config = dict(
    arch='unet',
    model='segmentation model',
    dataset='simulated telescope pictures of galaxies',
    train_examples=97500,
    image_size=48,
    crop_scale_min=0.8,
    horizontal_flip=False,
    num_classes=2,
    norm='batchnorm',
    activation='mish',
    pixel_unshuffle=2,
    widths=[64, 128, 128, 128],
    blocks_per_level=3,
    block='plain',
    attention=False,
    upsampling='transposed_conv',
    label_smoothing=0.1,
    init='orthogonal',
    optimizer='soap',
    beta2=0.99,
    lr=0.0026,
    beta1=0.95,
    shampoo_beta=0.99,
    eps=1e-08,
    precondition_frequency=20,
    max_precond_dim=1536,
    merge_dims=True,
    one_sided=False,
    adamw_lr_other_params=0.0011,
    cautious_weight_decay=True,
    steps=20900,
    batch_size=512,
    epochs=109.8,
    lr_schedule='cosine',
    final_lr_fraction=0.01,
    warmup_steps=2090,
    weight_decay=0.0,
    adamw_weight_decay_other_params=0.01,
)
Rows from block 15, named by matrix and row number. Each number is 128 + 32 x the weight over its row's rms, rounded and kept within 0 to 255. All counts start at 0. After the name is the row's rms in percent of the matrix's.
# conv: 3x3 conv (model.decb.1.1.conv.weight, 128x128x3x3), inputs 88-109, a 3x3 kernel for each
conv.71 095 [140 113 113 120 137 151  83 178 108 114 142 137 112 125 149 140 100 105 123 117 127 133 116 124 133 124 149 147 106 128 148 123 127 137 126 142 124 109 151 122  87 178 153  47 189  59  65 123  75  20 126  23  33 163 174  74 133 139  96 137 125 142 141 133 112 155 140 121 140 131 111 152 128 138 108 129 132 129 131 122 133 124  96 154 131 135 122 130 136 111 143  86 124  71 127 136 103 176  59 149 136 135 122 147 123 128 112 119 174 121 136 128 146 143 134 113 146 116 106 140 151 110 152 116 120 138 136 126 152 115 134 142 121  86 132 133 120 128 123 137 120 126 110 122  69   0 149 122   0 142  70   0 147 126 136 132 125 123 115 135 150 141 255   4  93 117 176  94  70 184  83 115 133 130 135 127 108 129 130 145 162  79 184 133  94 112 104 193 135 182 141  95 186 130 178 167 222 165]
conv.72 083 [130  78 136 133  40 143 127 103  88  59 139 137 178 102 138 165 161 120  82 124 143 124 165 104 123 120 100 131 123 170 119  63 157 134 130 137 166  97 154 173 130 118  91 143 151 126 123 130 116 122 136 133 107 128 100 141 138 131 153 113 181 142 122 174 100 183 105  78 122 166  94 180 113 110 104 119 111 143 118 132  89  87 124 151 113 173 108 127 168 132 164 140 100 144 102 108 112 108  91 124 152 167 122 225  87 120  92 132 114 138  81 128 201  99 148 123  98 158 127 141 149  72 101 125 144 134 121 147 103  74 196 112 155 115  84 116  30 176 138  52 124  76  90 143 136 125 122 128 119 119 135 123 128 117 131 126 135 170 143 139 123 112 151 129 134 135 129 121 115 129 107 131 132 125  94 108  56  78 121 128  97  86 100 113 122 117 128 117 112 117 130 149 131 114 116 125 120 109]
conv.73 103 [134 102  91  66 215 126 111  69 137 137  77 127  81 112 110 144 166 113 106 117 127  51 123  85  84  36  38 128 192 120 154 100 138 164 135 110 140 144 109 105  87 193 131 109 166 148 123 125 127 133 143 131 126 102 149 137 121 126 159 113  71 102 127 134 110 160 141  97 128 181 142 145  84 151 116 126 113 138  69 108  89 150 104 135  94  86 105 132 182 151 112 123 123 147 140 131 100 118 139 140 202 100 159 178 114  88  93 125 144 119 175 141 114  75  84 104 119  82 181  61 152 158 122 133 170 127 128 113 106 151 128 151  99 144  84 139 151 136 120 129 125  80 128  85 132 124 109 123 134 140 127 141 130 106  91 143  35 167  95 109 131 150 125 137 122 142 145 125 136 142 128 139 140 105 138 165 131  78  97 140 125 137 137 131 104 108 108 130 133 123 134 127 120 120 128 124 114 128]
conv.74 088 [163 194 147 104 188 128  55 196 153 129 120 121 104 121 141 142 179  54  84 142 102 108 141 171 161  52  96 135 149  90 147  69 133 199 123 150 118 129 137 161 122 118 121 100 139 112 128 128 136 147 119 136 126 128 124 151 138 147 170  91 132 142 115  80 185  35 112  82 149 116 116 128 146  98 114 167 101  82  73 141 127 135  84  93 114 139 149  93  91 156 127 140 104  98 116 150 118  98 110 127 102 142  95 218 129  95 154 149 108 186 161 125 114 148 126 126 127 122 125  74 169  62 106 148 120 161 133 120 112 170  79  97 122  99 190 132  79 172 178 188  97  68  93 135 123 132 120 127 136 142 123 131 144 128 142 183  74  53  96 155  86 176 123 132 122 124 124 139 143 131 143 213  92 186 147  39 122 111 165  93 176 180 127 103 142 142 148 132 142 135 128 123 131 136 137 126 138 137]
conv.75 095 [135 112  85  69 116 111 138 171 129 175 153 100 122 171 102 143 219 120  96 129  50 126 121 215 136  79 108 135 162 102 103  82 114 166 199 132 136 127 140 113 132 101 125 168 124 129 125 122 129 124 125 141 150 133 143 121  78 120  83 124 130 131 148 161  82 124 137  53 108 192 150  70 115  94 135 126 129  84 164 172 127  82 120 164 106 109 140 148 100 150 114 110 129 129 136 132  88 116 135 174 150 128  80 137 149  56 107 175 111 112  83 160 146 174 137  76 134 107 107 109  76 201 167 120  16  89 151 101 112 217  20 147 114 226  87  78 119  56  86 148 108 141  85 147 128 122 143 129 130 129 131 115 112 121 121 141 121 136 126 139  81  86 131 141 133 129 136 110 122  94 101 145 119 110 171 170 174 162  71 137 130 139 131 120 153 129  83  65 103 133 126 119 132 128 127 131 121 133]
conv.76 095 [168 157  89 100  69 129  97 115  77 109  67 125 108  19 133 158 125 108 166  98 118 195 196 108 104 133 137 120 151 141 130 136 120 137 123 119 135 124  93 112 175 149  86 159 134 121 118 119 124 124 124 132 139 134 161 123 140 115 144 113 121 137 115 118 155 113 163 104 169 120 157 136  89 138 165  91  93 134 114 204 127  93 143 110 146 194 135  97  47 171 127 145 144  92 138 104  91 129 124  44 110  92  88 138 126 166 139 183 135 158 119 153 131 109 120 144 116  94 167 145 155 167  90 119  93 111 118 164 125 173 129 216 173 170 191  90 142 151 126 168 144 156  87 166 136 128 122 131 130 122 120 131 129 140 108 135  87 153 142 138 122  96 110 122 122 121 117 111 110 119 140 116  64 134 113 220 132 173 111 146 108 158 156 156 152 114 146 142 122 136 130 123 136 123 130 111 136 131]
conv.77 125 [138 114 128 109 135 113 140 136 126 129 141 130 132 123 124 129 128 117 114 123 140 126 122 148 146 117 118 124 109 138 116 128 119 126 143 128 131 116 126 128 124 112 107 148 119 122 112 128 137 111 159  50 250 197 148  91 155 110 119 142 114 172  90 132 139 147 117 118 147 132 120 113 118 132 124 122 152 142 136 131 122 128 132 134 121 139 136 126 129 130  63 114 142 154 153  96 155  63 140 138 111 125 114 106 128 139 122 126 131 128 126 123 149 133 124 136 142 118 126 132 146 107 118 111 145 122 139 134 133 103 130 139 118 121 133 121 126 133 121 135 128 126 117 126  95 128  35 117 140 122 162 106 237 132 126 125 128 127 113 137 132 125 236  50  86   0 117 195 196 124  21 133 120 143 134 127 120 126 127 132  65 222  86 117 119 130 192  79 154 234 130  58 170 155 193 227 175 142]
conv.78 088 [136 103 180  99 155 150  83 127 161 175 244 116 158 130  52  98 116 129 139 103 133  85  26  81  85  94 138 128 206 121 118 176 129 147  20 148 137  96 105 106 138 120 106 129 168 120 121 133 137 132 118 131 135 117 147 131 101 163 119  74 135 137 147 103 155  90 152 106 115  78 114 154 178 109  83 171  51 147 135  58 181 148 154 105 148  77 153 129 134 177 124 124 118  99  89 113 133 114 111 163 116 155 128 161 188 182 145 102 102 137 137 136 192  72 106 144  94  39 218 213 223 221 125  91 104 155 161 130  62 229 150 119  62   8 102 137  84 107 128 114 107 132  45 146 117 142 135 124 134 129 123 119 115 164 133 127 214 156 104 130 149 151 142 153 134 155 126 116 146 118 121 155 134  77 126 127 129  74 170 129 142 123 144 143  93 107 135 113 114 126 121 126 126 119 146 134 138 138]
conv.79 107 [ 85 112  97 133 146 107 187  73 136 135  93 125 122 125 113 107 115 138 137  89 144 162 156 147 128 155  88 146 120 147 121 150 137 134 108 128 199 197 218  12  21  57 153  70  90 133 126 119 119 119 148 110 120 150 108 153  93 168 158 133  97  88 166 118 121 131 114 114  81 140 131 175 149 143 136 112 140 160 104 125 113 149 109 112 133 134 134 120  99  82 128 134 110 135 130 129 126 103 122 116 129 188 150 113 175 105 136  77  73 154 194  92 145 131 124  97 124  84 147 202 131 134 144 121 125  92 122 160 140 141 126 137 103 156 116 195 164 166 157  81  89 118  96 167 138 102 149 136 110 153 142 134 124 147 168  90  85 106 125 154 137 154 117 144 135 113 139 146 138 136  90 138 147 100 202 110  81  89 151 167  98 152 114 108 116 119 103 135 141 135 115 107 124 121 104 123 145 134]
conv.80 096 [149  99 101 143 103 216  80 116 128 134  60 183 120 186 127 162 149  47 160 124  87 164 103 110 130  87 139 131 161 139 117 174 141 115 115 156 103  76  81  85 103 146 123 160  65 126 122 119 132 140 121 126 127 136 138 154 145 165 177 147 138 123 118 128 170 105  99 122 105 133  94 125 134 152 163 195 113  52 112 131 113 152 169 148 182 103 152 137 180 120 126 152 120 124  93  97 109  91 113 142 125 160 170 181 102 114 112 123 155 143  94 128 160 124 157 117 111  65 193 181 144  96 124 152  81 109  80 145 146 154 104 155 127 218 118 152 156 103 104   0 106 164 154 127 126 137 110 122 141 114 112 129 133 114 175  95 140 151  51 123  81  50 139 148 134 148 139 126 131 153 121 173  88 162 135 151  47 167 105  94 185 174 126 140  97 124 155 130  74 137 134 132 132 137 133 128 134 123]
conv.81 094 [106  95 117 107 149 129 105 122 134 115 100 137 155 111 141 134 138 132 142 120 111 141 153 119 107 165  94 106 156 130 126 113 133 144 175 109 103  92 109 110 123  95 105 114 135 126 139 230  44  56  40 170 165 161 123 109 119 124 147 118 165 103 132 124 155 122 135 112 130 103 151 128 113 198 105 122 153 118 124 144 165 137 139 117 112 105 132 124 152 119 110 119 106 187 159  84 105 139 141  76 112 113 126 125 133  99 121 131 151 149 160 136 102 119 106 138 116 108 114 132 126 124 108 126 132 161 111 128 127 119 123 158  84 125 157 111 134 124 137 145 120 112 111 133 134 131 189 159 186 152 111 117 119 120  86 126 147 113 125  81 163 124  72  98  61  90  79  99  74  91  75  80 127  99 130 140 129 138 113 129 119 117 112 134 127 186 133 166 134 207 192 243 180 175 219  51 105  39]
conv.82 099 [158 138 191  53 107 153 181 160 130 129 153 150 113 209  31 144  26 154 191  96 155  49 120 144  81 119 213 155 130 144 128 225 109  95 210  98 136 140 130 131 132 183  90 159 125 126 131 118 131 129 120 116 121 141 175  72  78 118 155 145 132 172 102 119 164  46  87 127 104 137  98 106 105 134 131 126 136 132 117 149 117 140 167 119 129  80  80 100 114 111 103 108 173 149 126 100 143 142 106 111 108 178 154 130 155 167 145 136 108 155 157 102 103 135  98 186 118  96  96  80 108 102  89 120 126 110 149 172 106 132  99 138 125 175  66  80 125  87  99 181  86  96 160 104 133 112 123 134 127 120 117 133 127 125  87  91 111 117  85  77  37 145 101 114 121 114 105 110 110 116 103 116 255 167 191 183 111 101 132 166 109 128 120 111 129 129 145 166 127 126 124 139 132 131 118 123 128 130]
conv.83 104 [145 129 148 135 132 120 115 150 107 126 110 127 118 139 137 148 101 142 121 121 116 135 158 128 117 143 132 123 132 146 119 122 136 117 150 147 162  83 142 136  87 157 163  94 167 130 195 106 141 223 115 132 252 132 158  88 132 155  94 127  92 134 163 151 111 125 128 148 122 115 132 119 136 109 118 113 138 127 130 127 132 113 127 128 140 137 136 121 132 148 110 152 130 141 138 103  84 124 187 118 109 140 146 106 116 114 156 120 148 127 104 131 133 107 137 134 117 123 123 107 144 125 120 127 137 115 144 132 136 125 113 135 122 124 125 118 122 118 147 109 133 111 146 131 117 199 111 179 160 126  75 194  42 108 115 139 137 116 126 129 119 130 178 162  48 145 139 129 131  90 200 139 130 114 127 127 127 111 135 134  52 206 123 122 130 138 184  58 154  35 120 138  46  38  11  69 113 146]
conv.84 100 [177 128 131  61  99  79 116  95 100  72  22 182 104  61 117 178 143 133  93 161 131 146 127  94 123 139 151 128 127 154 194 120 157 104 123 116 171 112 100 126 104 147 139  70 169 133 143 142 127 125 122 130 115 116 139  97 154  93 159 130 137 113 126  82 126  84 115  91 179 141  76 139  98  89 104  98  70  84  63 112 149 122 122 153 118 115 141 140 152 134 129 115 154 155 119 141 133 120 117 137 116 133 121 126 106 155 103 172 128 147 176 136 144 142 136 110  59 140 137  47 112  61 114 130 136 134 153 103 111 193 110 147  94 133  59  50  93 142  95  71 114  99 109 162 131 119 131 133 138 122 129 137 133 109 112 168 153  74 124 167 161 114 133 127 119 124 101 119 111 110 132 133 103 165 130  65  65 123 141 146 128 118 144 123 158 105 128  98 100 131 144 125 123 126 128 128 126 131]
conv.85 102 [ 35 192 116  70 122 142  75 179 188 215 126  95 132  98 133 125 105 125 164 155 141 118 133 147 106 114 144 108  75 171  99 151 148  96 137 119 169 144 120 156 171 152 124 111 123 117 124 134 124 109 123 139 126 124  93 106 138 127  87  86 120 119 145 149  76 185 144 174 182 169 136  90  67 175 121 136 183 140  85 132 122  66 128 191 116 124 160 123 160 154 159  95  99 119 108  85 111 111 123 191 128 175 167  75 106 126 146 100 157 156 174 120 164 144 101 134 128 147  64 158 178  57 210 153 134  81 127  87 114 107 121  32 148 143 157 118 146 142 169 131  48 108 114 115 141 124 126 129 129 130 131 129 125  79 118  81  99 140  95 120 117 107 134 122 125 129 128 144 127 127 145 202 147 107 197 135 114 122 119 113 141 107 111 159 152 146 118 124 135 120 130 136 131 129 116 133 127 114]
conv.86 101 [129 113 101 115 130 105 144 129 126 115 133 136 130 106 115 123 127 107  94 135 116 145 183 112 135 129 148 111 127 117 115 146 156 119 153 105 105 162 117 115 120 130 104 159  98  56  33 112 234  86 189 181 112  85 140 138 107 121 100 140 108 141 104 114 140 109 130 138 139 130 151 118 128 139 116 148 133 132 128 114 147 108 120 138 132 136 118 126 126 110 157  94 107  85 126 176 183 137 135 127 121 129 135 132 129 120 112 133  99 156 141 120 136 132 121 141 109 122  83 122 162 124 135 146 139  94 138  94 161 163 122 124 101 114 152 124 130 133 141 133 101 142 128 116 129 108 123 162 110 214 189  39 197 113 125 128 132 133 126 135 105 134  94  76 126  90  69 147 102 211 160 142 136 153  88 147 148 164 121 131  91 160 143 117 137  93  81 171 121 255 243 176 117 248  94   0  93  51]